A small image captioner, trained from scratch: encoder widths [64, 128, 256].
Rows from block 2 of the text decoder of a small image captioner, named by matrix and row number. Rows with one number belong to one neuron. Each number is 50 + 12 x the weight over its row's rms, rounded and kept within 0 to 99. All counts start at 0.
After each neuron's rows are labels from the 100 texts, of 14976, where the neuron reaches its highest value: "fires on" is the input token at the peak. Only what is clearly more common there than usual is listed. The data: rendered scenes of toy objects such as cars, trees, mugs and chairs. In brackets: how many of the 100.
# fc1: MLP up (decoder.blocks.2.mlp.fc1.weight, 768x128), inputs 64-127
# fc2: MLP down (decoder.blocks.2.mlp.fc2.weight, 128x768, transposed), outputs 64-127

fc1.694:46 31 45 51 41 38 43 48 55 62 44 67 43 48 51 62 43 51 47 53 60 43 58 43 17 44 38 72 18 38 44 47 72 71 61 73 46 58 35 63 45 46 51 54 55 52 36 36 67 62 33 72 48 56 37 32 57 43 45 42 68 45 68 67
fc2.694:46 54 45 43 52 68 66 51 46 51 71 40 59 48 55 43 51 47 39 50 45 45 44 61 68 57 51 30 60 67 60 51 38 31 41 40 43 44 71 44 51 50 37 45 63 53 58 71 31 47 73 37 36 39 58 57 50 59 64 67 42 74 41 23
fires on: "mug" (14); "candle" (11); "cream" (9); "bottle" (8)

fc1.400:38 46 55 60 44 47 54 58 43 74 41 43 57 38 51 65 73 48 56 43 60 35 51 59 28 50 25 62 41 59 27 52 31 41 47 46 72 51 39 64 40 43 41 38 62 46 50 52 47 51 51 71 63 30 43 47 49 20 60 62 60 58 61 56
fc2.400:73 42 45 38 45 51 52 38 54 44 51 59 49 63 25 44 36 36 52 59 31 54 42 39 74 45 63 38 50 40 61 41 53 65 49 46 46 53 48 57 73 52 54 59 58 50 47 49 53 38 54 33 26 67 34 49 51 63 48 54 46 46 42 56
fires on: "table" (47); "tree" (9); "umbrella" (8); "arch" (7)

fc1.659:67 34 56 40 49 61 38 13 43 53 73 51 49 41 62 31 51 51 42 55 42 47 50 41 57 62 60 43 47 44 42 42 57 52 23 56 39 60 66 46 37 55 32 58 46 59 43 43 48 39 44 76 72 54 27 50 25 36 66 37 65 62 48 65
fc2.659:57 53 74 51 57 56 57 66 54 27 37 48 42 90 50 51 57 51 50 29 52 56 35 67 52 42 46 58 56 16 47 53 49 48 61 58 51 43 48 57 59 39 65 57 66 31 67 48 43 61 52 33 42 58 68 43 67 36 32 64 30 38 55 36
fires on: "right" (100)

fc1.356:32 70 64 69 41 63 68 69 51 67 41 52 69 62 53 47 51 51 73 70 58 46 51 46 16 59 53 41 50 50 37 60 63 48 53 46 56 43 37 54 60 44 35 44 79 31 56 36 51 57 58 67 40 26 58 65 42 48 60 45 57 71 32 43
fc2.356:55 39 49 42 60 44 50 30 50 45 53 37 27 55 49 56 51 50 33 39 42 41 45 37 84 32 40 53 55 49 64 38 39 53 53 49 53 50 49 56 58 50 71 55 37 54 56 55 44 49 32 36 50 66 47 35 56 51 48 69 37 33 56 65
fires on: "table" (32); "truck" (22); "sofa" (14); "arch" (7)

fc1.662:67 48 54 44 50 50 58 34 40 40 57 45 57 43 57 33 45 72 50 53 40 46 46 58 71 47 57 28 85 47 66 46 30 47 38 51 65 48 44 26 40 67 59 43 45 63 29 49 44 38 75 43 52 62 58 48 50 36 43 59 37 53 30 34
fc2.662:40 48 45 46 46 41 28 73 48 46 25 59 42 53 24 74 54 46 60 47 75 49 45 45 21 61 51 64 17 65 43 44 50 43 65 37 55 56 48 54 62 39 47 64 47 34 72 50 68 51 21 64 49 49 48 58 44 56 51 47 56 41 69 68
fires on: "dumbbell" (22); "duck" (13); "sofa" (11); "truck" (10)

fc1.397:37 54 43 52 49 18 60 48 62 51 46 53 70 63 51 61 71 67 57 41 55 22 35 47 47 73 43 66 62 60 55 60 59 30 49 46 55 34 40 64 47 56 50 40 64 57 53 51 32 42 57 43 49 49 70 41 66 44 30 49 52 53 39 41
fc2.397:52 58 48 47 54 86 39 65 54 43 38 56 51 33 43 39 40 38 50 66 52 64 56 55 55 30 58 46 29 49 53 44 35 66 48 41 36 61 41 45 72 42 53 60 48 42 67 54 64 46 34 56 46 47 40 59 36 56 65 52 52 35 49 51
fires on: "arch" (33); "table" (25); "hammer" (10); "tree" (9)

fc1.282:46 58 69 50 56 48 59 46 39 57 48 52 58 51 55 33 65 47 23 51 33 62 62 58 63 57 55 53 39 49 36 43 48 58 37 51 32 51 27 46 47 74 44 57 24 56 58 35 47 57 44 41 57 47 48 52 30 56 48 79 42 49 40 53
fc2.282:79 43 48 44 32 62 43 50 46 35 48 49 44 58 48 65 40 32 78 46 65 41 24 42 41 34 49 28 66 44 62 58 56 52 51 51 52 55 62 40 53 42 35 57 75 33 51 73 67 40 57 56 61 47 64 55 61 49 43 55 46 51 50 54
fires on: "pink" (17); "purple" (16); "umbrella" (14); "red" (9)

fc1.159:54 42 40 54 59 67 18 53 51 62 36 50 40 46 61 52 50 87 33 53 50 26 58 65 50 29 50 39 48 57 50 44 35 54 45 56 52 57 53 75 54 33 59 34 44 39 66 44 34 46 72 49 57 38 43 60 68 34 53 54 57 59 73 56
fc2.159:56 50 54 42 32 44 77 77 41 41 52 48 64 56 36 56 60 23 76 46 40 59 42 25 46 64 44 43 60 44 52 52 78 44 52 52 62 49 49 32 57 64 34 62 67 55 38 48 73 52 56 55 37 68 61 51 34 64 40 64 40 43 33 43
fires on: "glossy" (27); "duck" (11); "snowman" (10); "brown" (7)

fc1.754:23 37 40 70 43 64 41 68 37 38 68 72 74 46 42 46 54 58 54 58 57 40 63 44 66 68 46 58 35 64 23 57 82 37 35 54 57 37 51 69 48 60 68 41 54 74 41 56 23 50 61 32 70 43 56 38 58 31 34 47 43 57 38 17
fc2.754:54 51 44 54 50 44 53 44 61 26 12 61 58 49 37 37 37 30 62 52 65 64 33 53 29 29 67 58 84 47 57 49 29 59 49 47 62 48 49 46 58 62 36 84 36 42 51 47 47 40 38 47 46 57 52 56 49 37 50 62 48 57 54 57
fires on: "table" (48); "," (14); "umbrella" (8)

fc1.594:44 32 59 65 54 22 38 53 31 55 66 57 62 51 28 63 46 59 59 51 64 38 49 55 57 56 44 50 38 61 74 32 67 57 71 51 64 51 57 49 24 36 68 57 61 56 50 64 42 42 37 43 67 49 21 45 69 54 32 29 52 53 71 43
fc2.594:47 83 51 47 53 60 51 43 53 52 37 52 53 45 40 45 54 46 37 43 50 58 61 61 38 49 36 54 48 54 24 63 37 39 49 39 61 36 48 45 72 63 28 39 33 43 39 38 40 44 59 54 49 41 42 45 23 56 64 61 50 60 44 40
fires on: "right" (66); "to" (26)

fc1.316:53 62 58 40 85 64 64 66 47 49 39 35 38 42 56 41 51 34 44 36 34 49 64 52 43 19 63 46 57 65 54 42 32 54 54 59 42 58 27 49 55 64 36 29 77 41 52 37 45 66 53 56 53 50 41 52 43 51 60 71 65 48 52 75
fc2.316:52 37 58 46 50 41 47 44 55 63 70 56 45 64 51 54 30 70 66 68 66 48 24 49 55 68 36 52 39 46 67 55 54 40 44 48 65 43 64 47 41 53 62 59 36 41 77 65 50 40 46 37 67 53 56 50 56 57 44 41 51 80 58 25
fires on: "pink" (20); "purple" (16); "red" (12); "green" (9)

fc1.758:44 52 34 52 36 55 31 72 67 60 28 58 38 55 47 60 61 58 44 65 69 40 54 35 43 48 35 52 48 38 19 44 56 48 52 41 51 51 64 58 34 41 50 43 68 53 31 32 60 65 66 35 35 60 57 46 43 36 44 72 56 58 60 54
fc2.758:45 34 49 55 49 58 75 60 35 36 67 48 65 52 52 39 46 46 47 33 28 45 36 51 57 57 54 58 47 60 71 57 59 39 44 46 45 48 32 40 74 65 40 55 40 55 59 46 44 45 44 71 48 48 57 50 56 66 47 47 45 46 42 30
fires on: "mug" (25); "<end>" (18); "flower" (10); "table" (9)

fc1.559:44 53 62 49 46 43 53 41 53 55 43 44 58 53 60 49 62 66 50 58 63 27 50 41 59 62 65 45 54 49 32 44 63 48 45 49 56 33 42 44 56 87 56 43 52 55 36 26 32 57 61 45 47 52 67 54 66 53 60 59 50 69 43 65
fc2.559:48 59 28 45 59 67 37 65 49 42 32 45 57 45 39 55 38 38 55 51 49 63 37 54 41 34 32 53 35 61 64 38 34 55 47 39 37 62 56 55 51 20 38 50 41 34 67 76 66 35 29 62 55 43 38 58 36 41 40 64 45 22 52 40
fires on: "arch" (24); "barrel" (19); "table" (11); "tree" (9)

fc1.243:81 22 61 50 50 31 55 50 47 71 43 61 71 50 55 49 67 43 52 51 50 61 38 53 60 61 28 55 50 65 38 46 44 73 50 61 31 59 51 50 61 42 46 40 44 41 49 23 47 40 61 49 49 50 42 59 42 53 46 67 46 37 56 51
fc2.243:33 74 47 39 45 74 53 33 46 22 67 57 34 52 56 50 32 56 52 46 46 37 46 42 39 41 56 41 51 44 60 60 57 27 44 35 59 47 47 51 33 57 41 68 46 54 57 85 68 56 48 44 51 50 58 63 51 54 56 57 45 62 42 46
fires on: "<end>" (56); "," (30)

fc1.336:76 35 54 55 55 50 51 48 51 51 53 44 54 54 49 31 69 53 60 70 48 62 61 50 47 67 53 55 40 45 56 78 52 62 27 63 32 45 45 61 55 79 51 69 38 45 64 36 59 61 57 74 49 48 68 59 47 54 49 47 35 73 46 56
fc2.336:21 66 56 37 49 65 47 60 45 49 51 51 51 40 71 71 49 31 53 33 51 44 19 50 51 38 50 31 53 48 40 32 57 48 50 27 57 61 40 49 59 27 50 40 67 51 49 64 43 44 59 35 41 39 52 38 64 44 66 64 61 35 50 45
fires on: "right" (59); "<end>" (27); "ladder" (8)

fc1.546:51 58 54 31 69 63 54 44 52 38 41 49 55 35 65 46 44 70 41 39 33 52 60 58 40 32 62 59 53 46 73 59 54 34 24 64 51 41 39 52 70 70 58 43 44 70 74 41 40 51 47 40 46 52 60 51 48 50 38 46 59 44 49 42
fc2.546:67 48 52 66 44 44 26 49 53 62 51 58 46 50 39 61 59 30 65 54 72 52 41 26 55 36 42 23 49 59 44 34 49 67 69 53 58 59 58 40 36 47 43 47 68 20 39 56 46 49 56 58 60 45 53 56 35 44 49 49 42 47 50 68
fires on: "<end>" (78); "purple" (7)

fc1.392:43 54 50 53 27 29 34 56 47 58 46 51 34 41 35 59 64 53 52 44 70 40 43 37 42 45 42 43 68 40 63 43 51 42 58 45 78 49 59 43 32 27 68 47 69 44 44 52 30 65 50 55 48 48 62 29 62 37 31 36 65 67 47 58
fc2.392:60 32 38 54 70 76 62 65 47 46 56 46 61 61 55 40 45 70 44 59 36 46 70 49 64 46 42 57 38 60 55 52 43 49 53 45 34 57 46 58 73 67 39 55 39 54 45 28 57 32 45 55 34 55 31 68 48 74 58 58 46 40 55 27
fires on: "mug" (30); "dumbbell" (28)

fc1.476:46 65 48 56 61 34 51 35 59 34 44 56 29 62 46 60 28 72 48 66 83 39 48 49 53 50 65 33 45 58 52 39 59 46 58 35 38 49 45 36 57 57 70 56 12 57 33 45 43 44 47 45 31 55 45 56 71 68 27 40 44 37 53 54
fc2.476:44 62 26 39 37 51 33 61 41 58 41 65 62 30 52 61 76 24 42 48 44 59 46 41 44 58 41 67 33 51 42 52 45 56 49 55 45 42 61 64 32 29 38 56 83 41 63 66 55 58 44 45 45 32 54 40 38 43 50 72 46 49 62 45
fires on: "mug" (27); "barrel" (25); "tree" (14); "arch" (8)

fc1.402:63 65 41 34 61 45 28 74 61 56 56 46 40 36 67 66 46 52 37 60 51 74 42 47 33 23 39 63 48 56 57 51 54 59 35 40 49 47 64 30 55 56 72 46 40 55 43 36 47 47 50 39 54 50 63 45 52 69 42 38 60 29 43 59
fc2.402:46 46 58 41 35 54 60 59 33 59 68 64 50 29 44 67 42 56 57 32 45 52 48 60 40 59 59 75 47 58 37 41 37 48 75 41 44 49 46 39 32 67 48 52 74 47 19 61 48 31 48 67 48 57 47 50 51 62 66 51 40 58 67 35
fires on: "dumbbell" (11); "airplane" (8); "mushroom" (8); "boat" (8)

fc1.101:50 59 36 66 38 41 42 54 39 56 39 62 67 45 58 52 26 53 40 66 58 36 57 47 45 37 43 55 57 71 55 32 48 61 56 62 59 37 35 39 58 65 49 44 60 46 50 57 72 43 43 25 58 62 48 39 56 77 45 36 48 44 34 70
fc2.101:28 38 53 53 46 62 64 26 67 54 48 39 53 54 26 65 64 51 34 56 46 25 52 36 44 65 49 64 65 66 59 37 49 36 44 40 59 50 56 57 47 58 42 39 55 65 26 49 45 61 61 42 63 59 81 58 34 67 48 48 68 69 42 62
fires on: "glossy" (88)

fc1.761:60 44 48 43 65 68 63 45 65 50 59 47 69 51 60 29 57 37 45 38 47 43 44 68 40 59 39 50 47 66 20 62 27 65 31 49 27 56 42 71 65 63 40 41 45 47 59 28 62 44 51 66 55 29 44 55 60 59 60 60 62 56 44 52
fc2.761:50 44 54 46 31 51 55 47 39 35 34 52 30 64 39 70 39 41 65 65 61 53 32 44 54 44 52 52 47 38 61 43 67 53 58 43 64 41 36 36 47 27 60 64 68 41 41 68 60 61 57 40 43 60 57 59 41 40 47 64 46 56 55 54
fires on: "pink" (18); "green" (13); "purple" (11); "ladder" (7)

fc1.328:54 53 45 46 50 51 61 56 39 47 27 43 33 52 38 56 61 69 55 45 59 48 36 39 48 54 48 43 65 58 65 41 56 53 55 56 47 74 46 25 39 37 50 33 79 51 58 41 52 47 55 64 61 59 67 61 39 06 22 61 43 56 44 40
fc2.328:55 31 37 53 45 46 32 58 64 51 79 63 63 65 60 45 46 30 60 50 45 38 42 38 41 48 49 45 59 54 56 60 54 41 53 34 67 45 55 63 58 71 40 70 25 43 48 53 59 41 54 38 24 56 46 58 59 89 64 35 52 47 45 51
fires on: "pink" (25); "orange" (10); "brown" (8)

fc1.426:50 72 45 55 45 38 61 58 55 34 56 57 58 53 48 59 47 53 53 42 55 52 40 47 63 50 45 35 76 54 70 65 45 35 57 51 58 47 54 55 41 37 60 32 45 52 38 70 53 32 80 39 59 50 64 42 58 43 22 53 30 42 43 43
fc2.426:61 50 58 39 48 68 35 41 41 45 45 48 47 46 40 52 57 61 52 59 44 40 52 62 44 53 60 68 35 55 41 44 37 60 40 28 59 38 36 39 70 70 57 77 54 54 67 45 59 55 15 66 46 62 43 58 38 70 84 49 68 64 43 51
fires on: "table" (19); "airplane" (10); "dumbbell" (10); "truck" (8)

fc1.536:69 29 67 34 64 65 48 56 50 45 44 35 39 33 62 29 71 60 51 62 48 51 45 41 77 42 67 61 54 54 40 45 38 63 18 68 36 52 33 42 62 59 55 59 50 37 45 41 55 66 64 52 58 50 60 64 58 28 60 79 36 60 59 62
fc2.536:36 63 43 51 49 72 43 48 25 59 47 78 64 66 41 65 41 22 49 40 60 47 31 57 26 55 34 27 49 60 59 54 59 20 63 31 64 52 62 48 39 53 23 50 30 48 67 66 45 40 44 44 37 59 51 55 44 53 29 54 59 49 41 32
fires on: "flower" (22); "robot" (8); "pink" (7); "tree" (7)

fc1.583:47 61 53 70 50 45 35 54 45 50 56 45 46 62 51 47 64 73 61 59 71 30 60 42 41 65 58 60 55 52 79 53 72 31 70 56 36 44 54 65 35 52 52 42 49 51 68 62 53 50 42 54 58 41 56 65 50 32 13 29 43 55 40 37
fc2.583:67 39 63 43 53 44 66 48 50 58 43 55 53 45 40 57 49 18 53 48 42 56 41 57 63 47 32 33 59 44 43 49 47 65 38 49 65 47 38 44 68 56 51 73 65 51 29 38 40 53 56 38 52 65 53 41 39 63 75 71 61 47 42 65
fires on: "right" (48); "ice" (47)

fc1.564:46 36 23 58 32 40 51 65 30 52 59 46 71 48 54 46 44 42 41 32 43 42 56 46 43 22 49 50 49 56 31 56 91 39 50 57 37 58 64 63 71 52 47 44 55 54 63 38 57 68 35 33 65 45 37 40 53 29 51 51 55 71 29 50
fc2.564:61 64 50 50 43 47 55 50 57 51 39 70 39 58 29 27 78 43 46 62 66 62 36 70 42 41 26 69 44 46 66 46 27 61 62 47 62 50 49 46 54 31 55 26 52 32 42 56 44 31 68 31 61 66 66 38 60 59 55 71 31 51 39 41
fires on: "glossy" (33); "matte" (26); "brown" (21)

fc1.162:60 62 57 47 65 43 36 61 44 64 48 39 43 30 45 38 62 49 37 37 34 40 49 28 42 46 61 57 41 52 56 41 41 63 51 50 48 55 55 24 37 66 48 47 33 36 62 76 50 31 50 73 60 52 56 33 46 69 40 48 64 45 42 34
fc2.162:48 60 70 41 48 52 37 42 37 55 52 38 63 42 47 68 38 54 51 37 43 86 51 56 34 50 56 85 47 32 50 43 40 54 73 52 48 55 31 49 61 65 45 55 36 20 63 46 61 32 45 64 53 65 53 28 51 53 38 48 63 48 35 44
fires on: "<end>" (47); "matte" (12)

fc1.189:35 61 65 60 39 57 58 58 45 35 40 39 48 53 35 37 62 17 40 54 55 61 51 51 72 65 32 39 42 64 39 46 53 32 43 28 57 49 66 40 53 50 46 55 40 52 45 45 25 51 45 34 65 35 56 41 46 54 45 63 57 56 47 50
fc2.189:78 35 62 43 54 42 55 43 45 43 54 56 52 66 62 54 28 75 66 46 52 57 44 55 45 48 60 67 55 19 56 56 48 72 48 64 50 46 27 57 65 38 61 55 73 39 58 57 73 49 51 55 47 59 45 50 57 55 54 45 57 46 59 44
fires on: "right" (72); "," (12)

fc1.283:41 50 46 71 42 42 77 38 43 59 43 44 63 54 38 68 50 39 58 75 54 47 58 56 45 68 54 44 55 58 59 62 69 51 60 47 53 45 49 59 61 31 52 48 44 42 31 46 45 44 51 44 72 47 34 42 36 38 63 47 49 58 62 61
fc2.283:66 59 60 32 62 50 30 61 40 37 53 54 34 56 43 42 67 53 33 20 37 41 53 45 60 46 38 57 46 32 44 46 24 49 57 44 54 39 51 55 55 44 52 63 57 50 66 53 40 61 38 42 31 63 73 42 66 65 52 56 50 42 45 42
fires on: "dumbbell" (29); "airplane" (27); "dog" (9); "flower" (7)

fc1.311:55 41 48 64 49 56 29 45 63 64 64 39 39 51 36 46 57 53 38 54 62 41 43 57 53 68 68 71 44 40 63 63 64 60 49 58 48 52 32 64 58 46 61 60 49 41 58 57 40 53 44 55 79 30 49 46 64 42 30 32 52 66 64 57
fc2.311:48 50 69 38 52 47 59 61 20 44 28 40 72 37 47 65 55 41 75 38 45 64 71 48 46 30 35 23 34 53 33 32 52 54 54 58 55 47 74 44 41 47 42 44 59 59 34 41 66 60 58 55 40 63 38 47 34 54 62 65 38 41 44 57
fires on: "dumbbell" (18); "car" (11); "barrel" (10); "black" (9)

fc1.525:71 61 41 32 51 66 31 49 60 56 31 49 21 44 68 43 48 62 40 64 71 59 43 44 49 30 53 47 59 53 44 62 43 47 24 61 58 59 56 38 80 38 49 37 58 50 54 32 28 61 71 55 60 51 70 38 68 34 46 61 58 45 42 70
fc2.525:39 34 49 48 48 53 53 58 36 45 77 60 70 54 56 65 60 45 74 42 41 35 37 31 52 55 52 39 48 48 51 36 64 55 58 42 49 52 40 62 41 58 44 57 64 46 58 59 68 50 38 65 19 56 44 62 55 71 47 51 50 43 61 42
fires on: "pink" (37); "purple" (12); "brown" (9); "ice" (8)

fc1.60:36 51 57 73 34 43 39 65 37 45 52 47 50 29 43 35 55 47 54 52 49 41 65 41 64 57 57 50 45 55 55 46 81 34 43 55 42 25 51 38 36 42 57 43 37 56 41 47 29 43 25 47 51 32 59 40 55 42 31 40 42 40 52 33
fc2.60:54 42 74 47 49 46 54 47 46 45 36 65 54 62 37 32 36 60 60 46 59 65 68 51 40 37 48 54 76 33 47 64 27 68 57 34 63 61 48 71 64 50 42 58 38 39 64 55 47 44 51 52 43 65 52 46 58 49 63 54 55 50 41 39
fires on: "the" (51); "," (40)

fc1.196:48 37 59 43 40 42 46 45 65 62 69 39 45 64 37 48 69 37 43 55 57 40 51 50 42 48 60 63 40 51 46 54 26 49 50 55 56 37 46 68 21 48 16 54 59 71 50 56 72 46 37 30 56 34 48 41 44 65 69 57 34 57 61 51
fc2.196:51 59 60 38 43 64 48 69 54 52 47 71 49 63 69 53 42 53 54 72 60 56 44 62 41 64 51 36 57 54 83 63 39 61 47 50 60 34 33 63 35 61 37 47 42 46 46 16 51 48 46 66 33 36 39 45 43 49 33 51 36 36 40 53
fires on: "glossy" (21); "matte" (19); "the" (14); "of" (13)

fc1.524:44 56 44 33 42 53 29 46 51 65 35 59 46 48 65 47 37 70 29 37 33 42 62 39 31 30 51 50 70 38 60 28 45 61 54 64 51 57 54 37 54 60 38 25 61 43 43 71 47 50 46 42 60 50 37 36 75 78 59 54 41 56 40 66
fc2.524:44 41 62 52 40 58 52 39 41 54 54 54 51 41 39 79 64 36 43 65 57 33 66 56 55 68 53 70 59 57 33 52 43 36 60 36 59 50 52 74 67 55 47 37 55 70 65 31 50 62 66 52 52 48 73 50 37 58 44 25 49 45 55 58
fires on: "glossy" (76); "matte" (18)

fc1.324:51 60 39 67 39 57 56 62 33 59 42 70 60 48 68 26 38 32 50 52 53 37 63 54 32 57 43 42 42 62 69 38 53 42 46 33 58 36 51 46 55 50 59 54 38 64 42 47 56 71 49 58 58 34 56 28 45 47 55 48 74 70 52 42
fc2.324:58 33 80 41 38 45 53 48 44 51 37 54 40 60 34 69 52 61 42 57 52 56 62 48 57 51 58 51 58 28 49 39 43 56 52 44 51 42 49 39 63 58 54 71 60 30 65 70 44 41 43 40 51 68 60 53 68 44 60 69 41 42 57 57
fires on: "dumbbell" (22); "airplane" (13); "flower" (10)

fc1.255:49 53 58 30 43 46 61 39 45 41 49 43 44 39 42 61 56 47 25 55 67 58 69 51 40 71 58 51 45 48 33 45 67 51 37 55 48 65 62 32 68 73 37 56 53 71 30 37 44 48 30 53 63 66 48 41 54 42 58 56 77 34 39 58
fc2.255:47 28 53 60 56 51 52 61 70 50 51 68 52 66 62 55 35 34 69 39 56 48 34 53 53 19 41 47 50 32 55 59 48 52 48 49 47 43 47 61 28 29 59 55 59 28 65 56 62 56 71 40 41 34 45 52 62 48 39 49 37 48 69 45
fires on: "<end>" (59); "pine" (7)

fc1.378:77 48 37 66 54 33 44 60 55 44 38 51 79 68 57 45 61 72 61 53 53 37 41 31 63 52 27 59 50 49 52 48 51 49 49 46 66 46 70 76 37 54 57 44 53 45 60 40 43 59 52 36 35 46 54 60 61 54 49 61 50 55 50 29
fc2.378:41 64 56 38 44 71 46 42 34 40 60 57 43 28 35 51 46 37 55 46 50 65 50 53 49 43 61 52 45 53 45 41 47 50 46 39 45 43 21 32 88 36 43 58 46 60 49 55 64 39 43 58 49 60 45 59 30 50 57 53 44 31 47 73
fires on: "pink" (29); "red" (12); "grey" (10); "purple" (7)

fc1.89:59 48 54 41 51 40 42 50 47 37 46 75 40 46 36 34 52 50 56 54 57 21 51 46 52 28 28 38 37 46 37 44 66 54 39 54 36 36 44 50 59 45 41 52 47 55 50 51 44 47 43 70 68 44 31 43 41 39 49 44 64 53 54 58
fc2.89:47 48 61 54 53 49 38 54 66 50 29 24 52 64 44 32 58 45 52 46 38 52 37 63 51 73 45 59 60 42 54 45 53 27 53 47 59 48 68 71 58 43 54 64 44 53 65 60 33 50 62 40 43 58 55 52 56 50 49 39 32 50 51 40
fires on: "<end>" (76)

fc1.70:60 55 57 62 72 89 37 62 75 73 50 50 62 66 70 43 50 44 50 75 67 43 62 56 61 46 46 51 34 54 32 68 45 60 46 50 39 62 40 72 70 69 43 44 64 35 66 32 49 65 63 53 55 40 47 67 47 51 64 78 50 61 39 54
fc2.70:46 60 60 31 39 26 63 30 41 46 53 40 49 42 40 69 33 48 67 36 22 56 18 38 42 44 50 48 66 48 64 19 48 53 37 49 54 35 50 24 36 33 46 50 52 50 55 79 62 43 33 46 63 57 47 49 43 36 44 57 35 32 62 61
fires on: "right" (30); "arch" (11); "table" (11); "purple" (7)

fc1.724:37 57 35 58 55 37 55 29 46 64 42 62 77 49 68 88 41 72 42 51 43 25 45 45 19 51 34 50 49 43 52 53 67 51 56 66 56 68 33 67 44 58 47 46 59 49 45 41 62 50 38 62 48 59 41 57 48 25 40 53 64 47 57 45
fc2.724:59 51 48 35 50 65 45 71 47 47 65 48 41 49 27 30 47 36 46 55 65 64 62 54 75 61 68 48 36 58 35 41 37 45 48 31 37 32 60 28 77 40 49 53 41 55 60 62 42 51 62 46 35 40 48 62 50 67 56 49 35 49 34 56
fires on: "mug" (28); "snowman" (19); "tree" (15)

fc1.231:53 27 47 63 59 75 60 45 41 34 53 25 66 60 51 42 46 41 52 51 40 37 17 42 47 17 46 34 51 48 44 47 22 53 54 28 54 66 37 50 39 26 46 38 59 61 57 40 57 59 58 39 73 49 41 53 50 33 52 60 60 61 49 45
fc2.231:52 49 50 40 45 58 59 55 43 33 32 68 34 74 25 58 69 57 50 44 67 53 46 58 52 72 53 62 58 49 50 61 64 72 76 82 53 32 50 50 85 47 59 48 58 38 55 39 39 55 58 53 44 54 57 43 48 50 42 47 52 39 38 53
fires on: "flower" (21); "pink" (21); "yellow" (10); "brown" (9)

fc1.297:42 61 47 56 47 40 63 28 49 60 64 60 68 47 79 62 55 61 54 64 54 37 38 31 43 67 69 59 52 40 45 50 64 62 48 63 50 61 22 64 51 59 53 44 57 52 38 37 54 47 58 58 46 64 50 51 36 41 46 63 44 66 42 47
fc2.297:54 44 51 40 52 72 39 70 37 34 38 46 47 54 19 46 51 52 36 47 58 54 55 68 54 38 48 44 33 65 45 54 24 39 51 35 41 37 61 33 60 33 45 56 44 39 70 63 57 51 28 58 54 42 56 55 57 47 48 59 45 22 49 47
fires on: "arch" (42); "and" (29); "table" (11)

fc1.332:40 78 27 52 40 31 67 42 44 35 27 56 51 58 58 61 36 44 49 53 21 72 53 43 19 43 48 44 51 54 47 53 57 49 50 50 55 45 47 44 55 54 60 58 32 56 22 49 56 54 56 27 29 53 48 35 41 62 28 54 54 35 43 56
fc2.332:54 51 55 37 56 62 34 57 49 55 69 67 42 44 47 43 66 56 38 48 87 26 46 40 68 63 67 63 44 51 46 52 38 48 49 40 38 46 39 50 70 50 54 51 66 39 77 53 36 43 40 68 52 45 59 62 73 56 65 35 58 63 48 55
fires on: "mug" (28); "sofa" (27); "table" (19); "lamp" (7)

fc1.381:66 56 59 47 48 52 48 57 49 64 54 37 35 54 43 62 30 43 36 57 20 48 53 62 35 39 48 33 28 54 44 43 63 44 39 38 59 53 37 51 47 35 43 41 33 45 37 49 43 21 23 42 72 24 43 41 55 68 43 58 61 50 44 58
fc2.381:67 57 71 35 53 40 51 59 25 58 66 70 47 72 37 61 39 52 51 43 62 51 44 56 49 40 35 25 34 49 57 68 60 53 57 59 42 41 45 59 45 41 46 52 61 46 55 71 42 47 43 53 37 74 51 49 33 64 41 59 35 32 46 53
fires on: "arch" (41); "barrel" (15)

fc1.445:19 53 37 57 55 35 53 42 57 46 46 51 47 54 41 73 55 59 54 45 60 29 56 56 28 56 32 58 46 47 37 46 58 52 62 40 44 50 27 79 32 48 57 41 54 69 41 49 70 49 40 56 47 57 45 32 54 48 30 59 64 43 52 55
fc2.445:65 35 40 52 53 63 63 70 39 66 48 43 50 38 54 41 39 44 52 63 39 59 45 56 68 59 47 51 37 57 62 55 41 56 37 56 61 46 64 41 61 44 54 51 61 37 71 58 40 49 58 49 48 34 52 57 43 56 67 52 42 75 51 21
fires on: "mug" (32); "the" (24); "arch" (17); "barrel" (7)

fc1.364:64 21 66 72 37 68 45 49 57 60 80 48 65 66 67 25 59 47 72 71 53 46 50 45 54 61 47 45 47 49 41 63 52 49 50 51 33 33 67 67 46 54 50 44 46 42 60 34 55 54 68 63 41 58 47 61 45 70 67 39 40 78 37 49
fc2.364:35 81 55 40 64 41 75 58 32 46 28 53 49 34 53 68 51 50 30 42 37 47 39 66 52 60 48 56 54 38 59 44 60 49 54 52 61 62 33 47 56 34 49 51 71 66 41 62 48 49 38 33 67 49 64 36 54 34 46 70 63 22 58 38
fires on: "right" (100)